Weights of a small model that answers yes/no questions on an image's attributes.
Model: 7.87M parameters, 24-pixel images, encoder arch resnet_bottleneck, encoder norm batchnorm, encoder activation relu, encoder depths [4, 4], encoder widths [256, 448], fusion encoder layers 8, fusion encoder norm rmsnorm, fusion encoder activation swiglu.
Training: muon at rate 0.015, 5800 steps, batches of 384.
Data: 195000 training examples, 11.4 epochs.
Rows from block 4 of the fusion encoder, named by matrix and row number. Rows with one number belong to one attention dimension. Each number is 128 + 24 x the weight over the matrix's rms, rounded and kept within 0 to 255. All counts start at 0.
# v: attention query, key and value (stacked) (fusion_encoder.blocks.4.attn.qkv.weight, 720x256, the v third), inputs 0-85
# proj: attention output (fusion_encoder.blocks.4.attn.proj.weight, 256x240, transposed), outputs 0-85
v.53 [123 102 134 132 133 138  85 120 174 109 112  73 104 120 202 121 167 150 134 122 119 131  81 144 127 186 102 130  99 111 110 140 118 121 102 203 134  70 187  98  78  62  73 160 145  93 100 159 144 152 140 179  95  62 154 128 154  98  80  96 141 104 143 117 141 124 156 160 138 162 114 167 102 132 159 122 106 128 182 131 133  93 130 150  79 143]
proj.53 [117 130 130 161 124 122  83  96 114 107  94 117  94 166 129 133 108 132 142  79 112 104 144 128 140 109 140 100 114 205 104 198 178 131 174 124 111  92 105 135 117 146 105 112 138 144  87 115 109  71 180 120 112 137 133 106 128  31  80 154 112 116 129 137 144 135 174 123 119 140  75  79 104 149 104 179 107 169  84 112 104 136  99 128 133 109]
v.54 [133 158 134 149 139 143  98 125 141 118 162 162 139 143 129 145  61  90 132 118 108 148 116 160 123 109 144 125 131  63 172 146  85 119 123 109 130 149  94 100 136 149 180 172 128 138 112  95 135 161 140 116 146 132  88 196 169 142 136 110 136 167 132 190 143 155 108 153 110 131 112 107 165 112 146  91 108 105 198 125 112 112 148 144 149 119]
proj.54 [132  99 122 132 131 120 122 134 148 143 154 102 161  94 152 136 126 137 112 127 152 131 129 129 101 124  94 136 113 157 129 117 163 139 101 117 142 134  92 191 128 108 145 136 134  75 140  91 120 162 128  98 139 157 100 117 116 134  99  99  99  92 132 170 107 101 124 122  94 114 122  90 141 144 193 129  93 152 112 132 161 140 111 123 131 123]
v.55 [139 143 130 164 133 169 153 121  78 145 160 109 139 164 181 129 105 113 116 134 119 136 122 104 147 120 129 107 121 118 194 131 129 128 142 110 139 160 130  96 130 134 106 155 120 156 186 131 118 115 128 102 162  99 126 105 132 118 101 134 133 109 110 136 129 100 133 134 153 126 138 117 145 173 154 127 133 138 121 139 136 125 152 164 134 134]
proj.55 [109 134 153 141 124  95  71 111 145 108 134  95 140 123 100 105 157 101 134 150  92 124 162 113 109 121 129 115 107 110  95 152 134 102 103 138 136 126 185  95 109 155 147 162 127 132  87 120 102 170  90 136 124 103 128 115 159 142 140 137 111 140  99 122 124 139  97 115 138 135 126 126 127 135 140 135 134 126  96 123 113 133  99 147 151 132]
v.56 [140 155 114 140 106 149 189 154 101 131 149 133 112 114 123 116 112 150 140 129 129 131 128 138 124  95 104 128 163 128 150 167 126 127 123 157 189 130 124 138 114 143 162 110 127 104 154 105 141 147 130 119 111 160 147 127 148 150 162 140 100 136 127  94 182 141 161 114 117 117 145 151 138 135 118 111 158 127 111 142 129 136 124 117 161 143]
proj.56 [137 127 135 132  97  58 140 110 134 101 144 131 163 152 111 101 145 100 156 118 133 138 176 115 140 151 120 152 115 183 132 113 147 106 106 129 165 128 128 154 164 133 129 134 156 105 124 103 131 133 138 167 108 110 100 149 149 146 148 118  81  93 127 146 159  87 116 144  78 120  98 134 152 146 146 119 159 132 127 121  97 115 134 175 162 161]
v.57 [151 238 105 125 148 125  87 129 132 169  87 124 149 161 112 139 113  73 146 156 135  89  71 140  89  93 121  87 168 159 161 135 128 107 138 138 159 119 169 115 146 122 125 116  87 173 134 130 167 132  59 131 108 143  87  90 137 108 130 143 108 135 162 153 123 178 167 125 127 137 161 152 139  75 175 118 106 128 117 167 107 139 117 132 136 103]
proj.57 [107 114 134 142 146  88 177 112 131 154 118  86 151 128 124 109  94  97  95 104  92 171 111 136  93 138 130 103 102 101  77 170 159 140 119 110 144 133 126 156 129 123 168 154 127  80 142 143 131 173 118 166  73 115  85 134 108 129 146 106 158 128  53 103 102 137 159 114 105  90  81 101 132  93 142 111 121 141  81 131  98 105 100 121 104 156]
v.58 [150  94  81 134 135  79 127 128 131 103 111 140 132 124 122 126 116 110  85  97 139 104 156  59 140 103 124 176 179  95 101 149 138 121 161 157  93 121 135  83 154 105 146 127 125 148 107 148 126  98 131 115  82 138 105  98 138 126 131 123 158 167 118  87 157  53 163 135 115  83 119 147 110 151 153 142 103 162 175 132 130 181 111 146 115 120]
proj.58 [160 123 172 134 157 101 100 131 123 148 120 136 128 162 161 127 105 107 143 133 135 134 106 116 162 129 123  83 119  99 104 139 146 129 135 138 104 140 140 155 129 118 128 113  96 130 115 108 119 141 147 115 109 136 152 127 141  65 159 120 152 161 123 108  87 161 165 133 127 106 112 156 142 135  93 110 104 131 120 124 158 121 136 116 102 116]
v.59 [123 152 152 125 109 137 134 140  95  93 120 149 134 156 145 117 107 135  93 130 104 140 128 126 162 138 110  81 126 113 155 147 107 150 142  71 154 131 106 149 155 142 122 121 125 149 155 130 108 115 137 131 142 115 116 123 161 129 170 145 104 110 122 107 133 189 139 139 129 100 119 106  90 152  99  92  89 164 141 148 134 136 147 125 141 128]
proj.59 [127 117  94 130 117  95  89 146 133  93 130 160 168 147 114 131 144 128 131 159 121 104 127 131 111 149 109 110 163 108 107 139 151 119 139 138 109 114 135 131 127 136 151 101 123 149 135 121 135 141 115 125 128 158 127 116 139 111 151 130 131  97 131 156  85 120  97 162 131 169 117 135 162 158 176 140 168 140 127 160 127 121 116  98 160 126]
v.60 [144 119 143 148 105 142 139 141  99  95 132 148 141 181  97  99 152 106 159 153 151  85 111 110 130 155 106 118 139 124 189 144 127 113 163 204 154 131 124  84 148 118 163 101 157 134 172 132 169 152  90 161 100 178 114 125 113 159 142 156  99 150 160 125 184  93 134 145  85 147 122 147 164 131 173 103  99  93 129 154 125 121 154 105  94 140]
proj.60 [142 159 107 132 126 107  93  87 107 148 136 116 119  96 120 126 115 108  94 118 142 130 138 114 110 127 140  91 128 137 105 178 114  93 131 111 158 127 144 120 153 133 120 177 126 142  99  96 156 152 134 130  91 141 150 135 130  80 184 118 121 122 119 120 174 140 181 159  81 111 133  97 158 129 115 136 127 155 111 153 167 112 103 138 147 142]
v.61 [ 97 173 126 115 101 133 115 137  96 150 136 134 122 133 148 156 118 118 122 125  87 112 137 174 112 184 132 135 105 111 102 120 116 110 111 100 148 163 112  72 164 135 100 133 118 140 159 143  65 108 121  98 115 138  95 115 125 132 116 132 115  79 172 129 106 136 150 126 125 146 154 129 123 128 107 136 128 143 133 143 113  97 147 127 114  77]
proj.61 [156 170 113 124 100 114 123 143 138 111 105 145 124 132 105 118 154 111 164 162 155 120 110 152 150 115 146 126 133 113 147 180 154 163 112 137 141 131  91  87  93 101 119 133 140 107 152 116 140 118 148 123 124 152 161 103 163 146 134 126 145 136 115 169 112 137 111  91 155 103 160 135 122 130 101 133 163 143 180 176 140 159 118 147  96 143]
v.62 [117 148 191  85 140 205 143 137  83 109 106 144 108 101 138 130 134 144 145 138 145 121 114 117 163 141 134 109  99 128 160 104  95 131 166 121  90  77 171 142  71 147  94 134 148 125 110 142 138 122  94 118 116 114 138 104 105 157 112  95 143 115 136 135 124 183 135 163 125 138 108 120 102 151 143  99 117 139 141 121 166  91 150  99  88  69]
proj.62 [104 127 148 148 121 173  76 112 126 122 137 154 107 179 130 113 100 136  84 123 114 103 129  99 100 136 118 106  96 123 129 137 117 141  99 165 143 153 114 123 158 145 128 128 152 124 104 151  99 129 142  93  93 132 143  94 103 110 105 163 144  90 161 138 122  82 142  97 131 146 132  93 127 145 139 116 151 148 104  93 102 114 129 140 143 152]
v.63 [ 99 117  94 102 124  94  79 157 148 137 153 129 169 136 135  96 155 150 144 186 173 119 165 157 159 103 158 190 140 116 124  97 149 120 134 188 149 108 139 131 106 152 148 100  96 114 127 122 151 106 130 106 114 135 132 135 140 167 133 145 115 115 111  99 175 145 173 115 127 141 109 128 181  88 134 113 132 126 116 160 154  90 110  99 120 116]
proj.63 [113 124 139 123 124 146 146 107 178 135  98 134 117 130 133  83  84 141 165 117 132  96 155  87 104 140 120 187 124 135 133 127 150 130 114  99 166 113 110 129 142  81 106  63 102 131  95 149 114 154 125 173 103  90 133 104 115 137 143 124 122 141 183 120 136  92 173 156  90 134 116 118 125  79 125  99 144 118 100 125 124  92 151 158 153 101]
v.64 [116 129 101 115 170 140  76 108 153 132 124 153 120 144 116 142 131  50 105  99 111 134 126  76 130 129 124 140  83 103 104 104 158 119 170 109  87 135 147 151 126 116 124 121 126 146  93 149 163 126 133 153 143 147 140 111  98 110  97 129 122 149 107 170 113 100 175 115 147 152 111 106 117 115  98 150 135 145 167  93 145 162 118 118  97 152]
proj.64 [126  96 169 127 156 142  96  97 132 162 154 122 148 126 116 129 149 111 125 113 106 128 101 133 158 118 150  87 109 128 111 159 150 152 161 124  97 114 153 116 160 154 109 156 106 105 141 135 127 120 154  94 120 117 128 109 142 118 125 116 155 116 146  89  92 148 112 131  98 109 142 148 140 132 110 114 137 122 133 127  93 149 102 110  67 114]
v.65 [116 176 161 141 112 173 144 179 101  96 163 117 110 103 143 120  97 121 141 140 125 124 120 145 120 155 136 113 181 126 105 133 152 178 117 141 126 107 108 120 100 112 148 133  71  91 141 113  93 127 118 145 109 133  95 119 134 137 145 130 120  82 138 135 142 177  85  72  90 155 151  98 127 165 103 139 185 117 139 122 164 123 137 141 113 134]
proj.65 [130 146 121 150 145 128  99 155 140  75 148 136 170 130 111 107 142 139 170 127 139 102 211 106 118 125 154 149 148  97 128 131 140 118 114 127 155 148 135 114 118 150 108 134 143 113 142 152 137 128 139 153 137 124 141 143 163 150 130 145 156 119 102 138 155 115 126 133 163 177 135 121 111 111 104  86 162 105 124 141 118 138 154 133 161 122]
v.66 [ 98 159 101 172 149 131 114 151  78 148 139 119 124  86 143 122 150 115 131 148 109  77 196 161  78 113 143 139 158 172 133 116  80 154 105 115 136  85 116 158 175 115 169 166 115 130 111 136 118 119 151 165 149 108  72 109 115  97 170 191 148 100 125  92 111 122 117  72 136 148 153 122 131  99 153 165 106 105 156 148 104 165 119 144 119 111]
proj.66 [144 141 109 101 153 152 134 145 142 138 106 132 133 167 122  84 109  87 126 113 161 181 117  95 126  92 136 115 156 147 138  86 156 121 103 126 100 122 121 151 122 140 128 123 135 139  78 134  91 153 149 126 154 146 118 161  70 168 137 164 157 132  84  67  99 176 118 144 155 140 122 116 155 149 132 112 142 147 109 114 125 140 130 134 140 149]
v.67 [152  79 144  89 103 113 128 127  96 146 129 160 102  92 113 123 127 146  75 109 133 135 130 121 178 141 114 155 114 101 140 115 111 120 100  93 104 108 117  92 141 128 139  72 144 139 131 142 121  99 152 143 163 141 103 121  87 133 107 177 150 139 152 102 160  69 127 141 159 143 131 114  78 123 115 100 113 143 113 116 125 136 113 140 115 122]
proj.67 [144 127 136 112 102 153 106 154 149 161 162 122 126 158 111 182  58 120 122 131 135 175 146 103 130 127 145  81 146 130 135 128  98 168 172 161 134 159 117 152 113 124 146 151 132 172 160 122 163 123 121 134 139 163 138 114  81  77 134 142 147 142 131 107 130 135 104 116 145 145 114 115 150 134 123 104 116 125 149 159  95 139 123  92 153 143]
v.68 [139 167 132 162 130 120 103 154 121 145  92 124 180 100 155 103 137 149 140 150  93 149 122 155 150  93 152 106  95 135 215  99 163 167 130 124 152 124 167 159 162 119 130 127 122 122 132 167 108  91 112 107 128 135  98 147 183 139 140 113 133 164  94  84 125 156  96 139 102 128 153 157 130 141 130 148 117 162 153 124 122  86 116 172 138 146]
proj.68 [171 147 157 156 169 121  93 133 211 141 134 140 140  91 152 142 140 135 136 153  96  86  98 106  89 156 114 117 151  68 183 178 163 120 141 141  77 167  56 147 134 113 139  82 129 171 175  85  99 160 134 153 182  96 129 122 111 125 134 130 127 128 152 157 123 116 135  76 156 120  96  99 129 100 165 158 146 126 136 128 123 102 130  98  82  84]
v.69 [142 121  82 121 133  92 137 147 131 120 121 156 145  79 109 156 129 112 110  96 113  98 134 176 103 120 110  99 149 184 164 111 151 124  86 150 148  99 100 133 112 156 112 136  95 127 134 120 125  98 141 132 132 166 111 138 128 152 120  76 136 180 123 139 132 127 125  93 138 118 111 158 153 150 127 158  93 121 131  74 129  78 152 151 139  98]
proj.69 [139 127  87 108  80 112 198 135 126 118 132  97  92 111 136 124 116 113 131 151 123 154 122 105 114 161 113 145 143  90 131 116 167 147 106 147 126 158 148 162 124 135 102  98 124 136 154 111 143 171 181 163 174 116 111 102 149 165 122 162 125 157 129 144 159 120  83 137 139 140 139 124 122 106 155 142 130 115 100 108 124 140 131  88 106 112]
v.70 [111 144 127 101 105 135 100 118 140  99 133 177 158 101 104 104 137 148 114 153 128 130  91  78 131 152 152 101 102  84 124 127 201 134  95 116 121 145 142 125 164 124 139 148 104 132 135 111 144 137 156 123 100  99 119 204 128  83  86 132 120 117  83 164  99 148 122 148 104 174 127 104 123 130 128  94 126 154 109  80 142 145 154 146  99  99]
proj.70 [107  88 124  95 143 160 125 112 154 143 147 156 118 104 129 128 160 149 121 136 117 132 170 123 120 135  88 145 194 138 121  98 138 188 107 170  99 179 142 146 122 128 175 160 117 156 125  98 133 104 164  87 144 123 162  97 149 155 145 106 127 146 121 135  89 130 103  87 103 138 139 131 114 120 111 117 167 130 130 120  94 143 111  64 114 106]
v.71 [141  90 179 139 136 177 136 111 143 130 129 150 129 109  96 115 167 133 144 126 133 140 119 167 176 158 103 152 129 162 138  90 116 139 157 128  97 112 134 127  77 100  99 113 143 163 127 135 117 131 158 134 143 161 113  95  92 150  88 119 114 155 150 100 134 120 147  92 145  95 112 143 140 145 123 123 146 146 138 118 140 116 137 149 109  90]
proj.71 [121 118 146 156 128 141 132 126 161 122 114 115  90 141 145 105 106 132 138 101 121 119 117 125 135 105 177 121 126 129 161 131  90 102  89 129 142 112 104 114 115 139 111 107 110 167 123 145  90 155 105 138 119 160 150  84 128  84 100 144 117 129 126 120 115 109 108 129 166 184 116 114 141 153 127 114 102 142 153 127 154 117 152 156 116 134]
v.72 [113 129 124 141 128 156 154 154 114 148 126 105 162 129 144 144 120 122 129  99 154 132 119 101 123  97  99 101 112 113 114 115 121 139 140 123 146  92 156 137 131 116 129 140 113 132 141 157 132 168 109 128 155  93 151 162  83 111 118 140  95 111 118 160 156 181 112  92 148 162  99 124 154 140 149 119 121 156  85 140 105  84 100  97 135 146]
proj.72 [162 133 112  99 119 112 139  98 106 109 149 126 115 125 100 122 135 169  98 135 103 124 130 126 115 139 113 170 162 115 135 136 112 117 119 168 160 107  95  88 124 168 160 130 172 156 144 152  88 161 126  96 133 142 124  95 132 172  99 150 127 101  92 131 133 121 101 161 130 102 134 130 151 141 139 118 152 137 133 118 101  79 164 115 143 134]
v.73 [132  86 169 133 125  68 163 107 131 146 131 143 162 136 124 138 133 113 121 145 125 130 128 121 138 113 115 138 140 148 127 115 180 116 123 112 115 140 156 138  91 149  78  45 146 140 132 116 141  91  85 109 109 135 120 118 110 128  94 133 128 170 156 160 153 147  94 174 107 101 146 164 112 112 153 134 117 116 157 137 129 136  96 120 114 111]
proj.73 [151 165 101 187 137 137  96 159 168 144 144 107 106 178 186 173 168 149 144 111 122 122 145 170 133 118 163  93 146 100 109 159 120 148 115 117 161 148 145 146 146 103 136 137  92 155 171 126 127 140 130 137 149 143 121 109  89 117 150 109 131  89 135 135  80 139 124  89 155 163 123 106 128 115 139 114  76 127 113 129 140 133 109  86 124 141]
v.74 [107  77  95 127 151 108 130 148 116  95 124 114 124 144 130 164 101 109 116 129 113 193 130 150 104 103 139 150 151 111 107  90 128 107 117  89 112 153  96 103  81 145 148 129 111 145 104 183 110 114 132 149 117 113  93 107 132 138 110 150 100 107 131  97 107 122 148 137 140 149 158  91 106 109  81 149 141 148 138  95 127 124 111 165 102 118]
proj.74 [124 133 144 103 100 111  91 131 134 124 148 107 125 127 140 133 123 125 187 138 135 116 159 134 104 106 150 139 140 116 142 145 135 113 141 126  97 123 154  76 119 109  97  86  94 104 138 118 155 150 121 147 105 104 141 158 135 145 106 113 114 107  95 156 112 140 130  98 113 126 153 144 155 132 100 105 151 119 120 164 156 145 153 117 130 125]
v.75 [109  81 119 118 103 172 125 143 138 121 131 144 188 107 141 120 171  91 102  93 135 145 136 155 167 108 183 131 139 144 103 102 144 117 163 108  89 124 159 117 112 140 128 132 133 136 132 128 101 114 122 133 142 153 188 152 126 101  91 116 126 183  99 122 139 102 159 120 157 114 144 177 126 131 105 145 178 132 132 128 154 110 129 141 133 139]
proj.75 [123 115 135 132 139 115 152  99 131 142 143 135 116 144 126 122 133 164 119 141  99 124 152 105 135 109 134 107 158 122 157 112 133 156 155  94 148 151 133 127 135  86  92 116 109 124 119 109 120 103 130 165 156 101 161 100 149  97 136 153 122 135 177 129 125 104  84 148 102 163 145 122 119 142 161 121 111 185 121 111 107 103 109  98 111 134]
v.76 [144 135 128 147 114 133 141 132 129 124 115 158 106 128 138 151 175 116 117 138 151 171 150 111 137 117  85 125 111 143 154 152 140 122 165 137 106 100 139 121 114 117 161 147 145 115 122 126  96 139 107 140 109  92 120 118 116 163 123 113 134 136 137 130 134 127 123 127 117  90 130 131 109 137 104 122 102 137 114 106 130 138 147 125 109  88]
proj.76 [123 117 127 120  91 131 121 134 116 122 130 122 134 112 137 161 122 147 159 138 126 105 111 102 119 116 145  95 143 142 140 124  95 150 101 129  62 117 147 123 135 130  82 135 134 156  90 147 139 135 108 150 148 100 107 184 126  58 108 152 125 113 150 114 150 124 114 166 128 132  93 123 123 121 135 154 101 104 112 123 120 105 141 125 100  93]
v.77 [109 125  86 117 108 139 135 115 136 141 132 102  89 136 139 149 108 124 151 100 154 152 160 147 130 112 148 115 171 137 133 113 119 136 154  99 103 118 120 140 111  98 117 125 154 139 113 148 150 108 125  97 135 156 117 131 105 143 115 131 115 147  88  83 127 115 105 130 129 113 160 100 161 106 130  95 134 150 116 146 114  95 144 167 104 163]
proj.77 [148 152 159 139 112 120 112  83 117 150 154 129 150 139 114 146  80 111 158 104  96  77 139 115  94 143 132 143  96 142 170 153 148 148 102 110 153 131 127 147 158 124 122 107 161  93 132 146 146 131 109 130 107 128 145 126 121 141 103 113 116 111 168 109 153 121 109  91 118 133 108 116 115 109 128 116 145 150 164  85 113  98 139 146  93 158]
v.78 [138 101 115 138 108 127 166  84 160 138 128 107 137 140 123  99 116 142 121 174 132  99 142 112 120 142 108 159  96 128 112 118 116 118  82 137 154 138 129 153 119 142 135 119 136 102 123 132 156 130 139 115 149 137 129 136 154 118 156 162 112 120 154 147  66  87 107  77 154 166 169 124 145 158 143 177 132 106 156 106 138 131 166 152 107 134]
proj.78 [130  99  93 106 166 143 156 142  96 105 113 109 131  79 114  94 102 114 131  95 113 148 108 121 164  92 109 175 136 112 121 109 118  84 156 101 139 111 166 117  96 144 139 139  93 146  74 152 116 127 124 151 148 133 131 108 122 116 173  88 125 172  85  83 148 185 132 102 113 124 138 108 112 115 118 102  75  97 104  91 115 168 124 142 108 102]
v.79 [135 108 108 115 125  98 105 118  94  95  92 156 121 103 119 134 119 147 122 112 135 141 118 132 115 133 175 154 131 106 121 147  90 133  96 124  96  99  90  90 129 129 156 176 116 133 111 108 132 152 185 160 145 133 160 136 130 135 151 103 152 158 125 167 116 135 117 112 102 112  90 114 104 120 125  91 109 129 127 101 102 108 168 111 116 109]
proj.79 [158 110 128 115 133 114 107 153 160 129 123 163 121 106 162 119 132 161  85 109 154 123 125 140 104 137  93 108 150 148 131 130 146 145 130 154  86 162  88 161 120 123  76 136 109 147 111  91 133 127 153  82 128 147 130 111 115 158 125 124 146 141 133 118 130 125 162 108 116 124 187 124 161 168 158 138 161 148 137 136 139 132 121 123 118 132]
v.80 [156 133 156 146 157 138 136 153 135 143 117 150 113 115  76  99 158 194 142 145 137 117 132 128 104 165  77 139 106 103 121 148  98 128 114 157 146 125  92 108 122 136 132 141 121 126 117 151 160 132 107  92 129 125 107 155 129 127 134 142 118 107 165 110 128 163 134 123 133 148 143 111 131 115  92 133 153 108 100 158 115  94 140 131  99 106]
proj.80 [167  98 113  70  98 112 164 118 119  83 103 144 130 127  77 146  76  85 106 132 142 153 100 134 117 115 130 153 166 150 155 125  69 115 155 131 122 138 175 119 129 106 162  88 141 116 108 113 107 145 112  97  80 157 124 136 110 118 105 134 117 129 107 167 155  75 142 125 108 108 128 153 142 133 143 125 115 154 180 137 111 145 147 150 146 126]
v.81 [110 186  83 129 134  77 192 101 142 130 163 138  63 127 108 128  86  96 120 107 144 112 183 119 145 131  98 130 120 148 109  90 155 126 119 146 105 125 137 128 111 142 150 144 157 172  89 129 160 103 142 104 138 140 109 176 104 143 124  82 123 161 106 134 156 101 123 113 115  89 144  76 170 122 120 108 109 130 102 143 113  96 187 135 146 131]
proj.81 [108 120 125 138  92 146 120 104 117 116 137 106 129 137 113 145 129  95 166 131 120  87 125 174 106 149  98 196  90 143 139 161 164 152  72 150 146 113 181 126 135 159 183 142 118 106 127 119 160 173 116 103 149  76 116 129 125 159  54  83 133 135 177 130 142 107 101 133 110 128 162  83 110 130 140 170 127 104 160  92 128 125 149 110 107 119]
v.82 [122 138 129 132 136  94 129 118 133 103  61 177 135 117 102 144 156  94 119 130 123 150 128 129 107 158 114 153 138 135 178 109 143 103 165 125 173 114 114 127  87 126 119 126 168 134 158 106 103 136 102 106 152 139 150 132 125 111 164  93 134 135 169 114 144 109  99 176 147 131 160 110 158 140 136  50 105 110 153 127  71 144 124 144 129  63]
proj.82 [159 139 139 168 133 148 124 152 118 137 159  93 129 117 147 160 165  98 147  77 158 134 112 180 142 104 107 148  93 216 124 139 155 160 129 142 116  96 107 111 150 158 158 151 130  92 140 122 158 173 151  94 120 115 117 155  85 130 107 130 174  71 146 119 123 138 158 131 109  87 102 122 152 131 106 139  96 140  74 114 131 122 149 127 100 166]
v.83 [133 109 101 113 128 108 128 147 163 106 102 123 133 112  96 155 111 154 161 112 157 121 110 163 118 149 115 171 129 130 139 103  95 121  79 111 134 108 159 131 127 147 120 134 132 119 149 125 134 132 105  94  75 100 118 164 140 109  87 106 125  86 156 138 115 127  94 133 122 171 142 134 165 123 142 143 117 126 125 150  92 121 165 144 127  95]
proj.83 [133 104 133 139 186 153 174 155 106 106 119 143 107 113 142  81 116 142  83 107 119 119 117 145 103 123 144 136 127 126 125 101 146 135 137 145 131 111  60 107 121  95 111 166 108 148  98 111  96 136 141 114  87 121 121 103  93  74 107 118 131 155 137 144 161 149 150 133 135 117 162  92 113 149  89  90  99 122 106  95 112 111 112 109 101 125]
v.84 [137 129 126  95  96 137 128 122 127 148 186 160 129  97 102 132 115 123 104 129 158 120 143 132 121 113 171 142 157 120 143  93 156 106 105 142 114 163 107 105 158 146 144 117  98 138  93 105 123 144 111 156 143 174 112 155 104 155 141  95 141 177 108 155 140 126 101 124  78  90  96 104 166 124 144  88 121 160 123 118 119  91 150 127 109 105]
proj.84 [109 125 113 146 123 180 152 129 146 149 127 119 108 124 135 171 145 122 138 126 143 104 148 139 122 124 159 123 115 115 138 160 100 148 107 144 139 170 114 122 125 150 151 127 120  92 145 135 149 123 140 135 148 122 141 123 123 158 132 107 169 109 110 104 108 110 128 140 118 145 117 129 155 110 141 116 147 124 139 123 178 133 115 142  95 152]
v.85 [110  96 113 117 144 118 129 106 138 122 151 167 153 124 154  91 166 152 173 156 112 111 131  92 152 129 129 124 141 118 152 124 116 132 142 155 140 126 146 100  93 103 122 116 141 132 107 169 141 180 139 152 161 142 102 156 149 143 106 130 162 195 153 126 156 106 163 121 137 155 156 114 149 114 121 125 134 133 144 136 135 124 168 128 102  66]
proj.85 [140 157  89 130 114 134 143 115 103 122 112 142 114 141 119 116 101 119  98 106 160 183 104 153 143  93 161 117 163 149 116 165  96  84 116 112 132 119 150 136  94  75 151 129 120 126 120  94  95  85 154 128 137 153 160 173  91  83 176  94  92 111 156  85 122 119 156 162 106 116 151 114 114 152 167 137 153 170 119 112 156 128 140 144 165 122]
v.86 [107 104 149 149 124 127 124 124 159  85 128  94 134 128 105 111 122 113 173 148 133 137 157 158 131 136 140 134 113 159 131 163 138 123 138 132 172 115 143  96 127 171 131 129 117 139 125 124 110 121 126 108 181 142 128 148 109 138 103 103 185 101 161 130 145 146 160 132 133 114 114 124 178 117  70 149  88 103 116 171 101 148 137 124 156 123]
proj.86 [141  98 136 126 126 128 168 172  81  92 116 142 100 158 146  65 126 131 129 151 147 150  89 167 137 120 125 129 124 129 141 113 128 104 159 100 117 132 109  97 147  85  78 154 128 129 146 140 124 106 102 142 141 143 141 139  73  78 134  98 140  95 171 147 132 145 179 145 140  83 152 132 113 129 140 133 141 113 133 100 149 104 106 128 156 126]
v.87 [138 165 141 120 109 123 143 107 159 136 105 101 156 122 123  94 155 148 112 177 127 130 126 121 115 155 132 142 112 134 125  82 162 128 113  96 179 115 197 144 130 139 115  90 110 119 137 121 131 100  83 158 139 127 119 176 166 134 163 158 129 125  96 127 101 100 153 171 144 113 148 127 105 108 158 114 136 103  87 137 126 135 146 118 180 162]
proj.87 [ 75 149 114 153 107 106 162 100 120 112 139 110 103 110 120 124 124 106 120 114 129 120 154 132 104 158 113 164 105 109 109  86 124 137 130 148 140 122 145 127 138  95 187 132 107 135 126 144 154 164 152 125 108  94 122 106 138 104 140 113 146 141 156 169 121 148 105 104 171 112 131 114  93  94 105 137 105 121 152 138 141 130 138 141 141 163]
v.88 [122 157  97 168 179 137 116 123 134 129 136 130 128 123 114 121 128 135 119 104 115 108 142  97  94 123 127  79 154  66 121 156 155 170 140 160  92 161 144 121 132 119  93 128 106 150 122 119 109  80 165 109  91 125 109 146 168 122  69 105 120 175 129 132 159 101 143 143  97 123 131 132 150  97 104 115 110 129 167  84 172 126  94 129 112 104]
proj.88 [107 100 159 109  95 143 119 130 143 167  98 154 147 162 119 128 154 120 113 151 128 128 132 100 138  96 135  93 158  91 168 127 162 150  68 100 121 141 151 159 162 130 149 105 101  67 127  96  87 161 135 111 141  84 118 159 139 139 135 141  99 137 145 141  61  70  99 144  98 149  84 165  76 160  91 160 123 166 158 134 134 134 111 105  84 133]
v.89 [127 127 112 156 130 135  86 138 148 139 101  51  89 157 156 124  92 145 101 115 108 124 151 140 105 137 125 129 134 112 107 120 169 134 102 149 142 107 172 106 152 119 115 124  93 105 106 102  77 141 160 122 154  98  89 136 114 165 104 137 171 124 109 120 102 116 151 143 135 131  95 131  90 106 159 134 126 125 139 114 169 134 105 136 126 117]
proj.89 [123 126 165 139 124 110 142 143 153 123 118 117  87 111 133 110 150 112 125 140  80 149 133 111 128 148 110 103  91 133 149 103 163 104 132  98 117 144  98 177 149  96 144 106 123 156 142 148 116 115 131 146 146 134 122 120  98 160 134 154 131 158 137 161  71 105 112 112 174 127 132 153  96 144 101 152 139 139 162 120  97 141  93 105 131 161]
v.90 [128 131 132 154 170 118  92 137 151  95 111 110 129  87 125 121 115 113 156 112 130 148 129 136 148 156 137 123 115 109 130 120 122 166 135 144 147 171 113 128 153 116 130 110 137 126 130 138 117 151 160 128 149 118 117 111 104  77 102 138 163 130 135  79 118 100 146 158 119 145 138 109 137 158 124 121 136 137 138 149 130 146 124 125 121 128]
proj.90 [131 132 184  97 108 166 113 139 160 140 112 135 138 176 149 138 119  94 149 167 140 174  96 179 179 123 116 135 113 110 133 120 119  97 138 130  94 118 107 135 122  79 129 128 125 102 135  97 112 118 133 125 196 119 163 141 124 145 119 128 116 116 197 106 112 141 151 128 136  77 129 140 138  87 102 162 129 134 137 138 142 138 121 108 161 145]
v.91 [114 102 147 148 125 163 118 167 143 157 131 117 165 124 117  89 145  88 139 101 108 140 164 137 124 155 172 147 136 125 110 132  97  99 146 111 128 116 105 154 190 172 137 123 142 112 146 114 132 135 133  98 128 122 134 117 121 144 166 125 109 112 141 131 132  83 120 113 168 117 143 157 105 133 100 119 156  88 116 133 141 160 117 122 129 129]
proj.91 [169 157 125 132 141 132 162 143 132 150 117 129 113 129 138 153 114 131 136 162 127 136 118 116 113 149 120 137 127 135 143  95 164 149 130  80 123 143 151 135 154 121  83 103 104 104 121 138 184 150 127 142 127 115 118 104 126 126 132 150 127 107 125 161 118 131  99  96 107 109 184 137 106 129 145 120  69 148 121 121 105 156 104 149  76 126]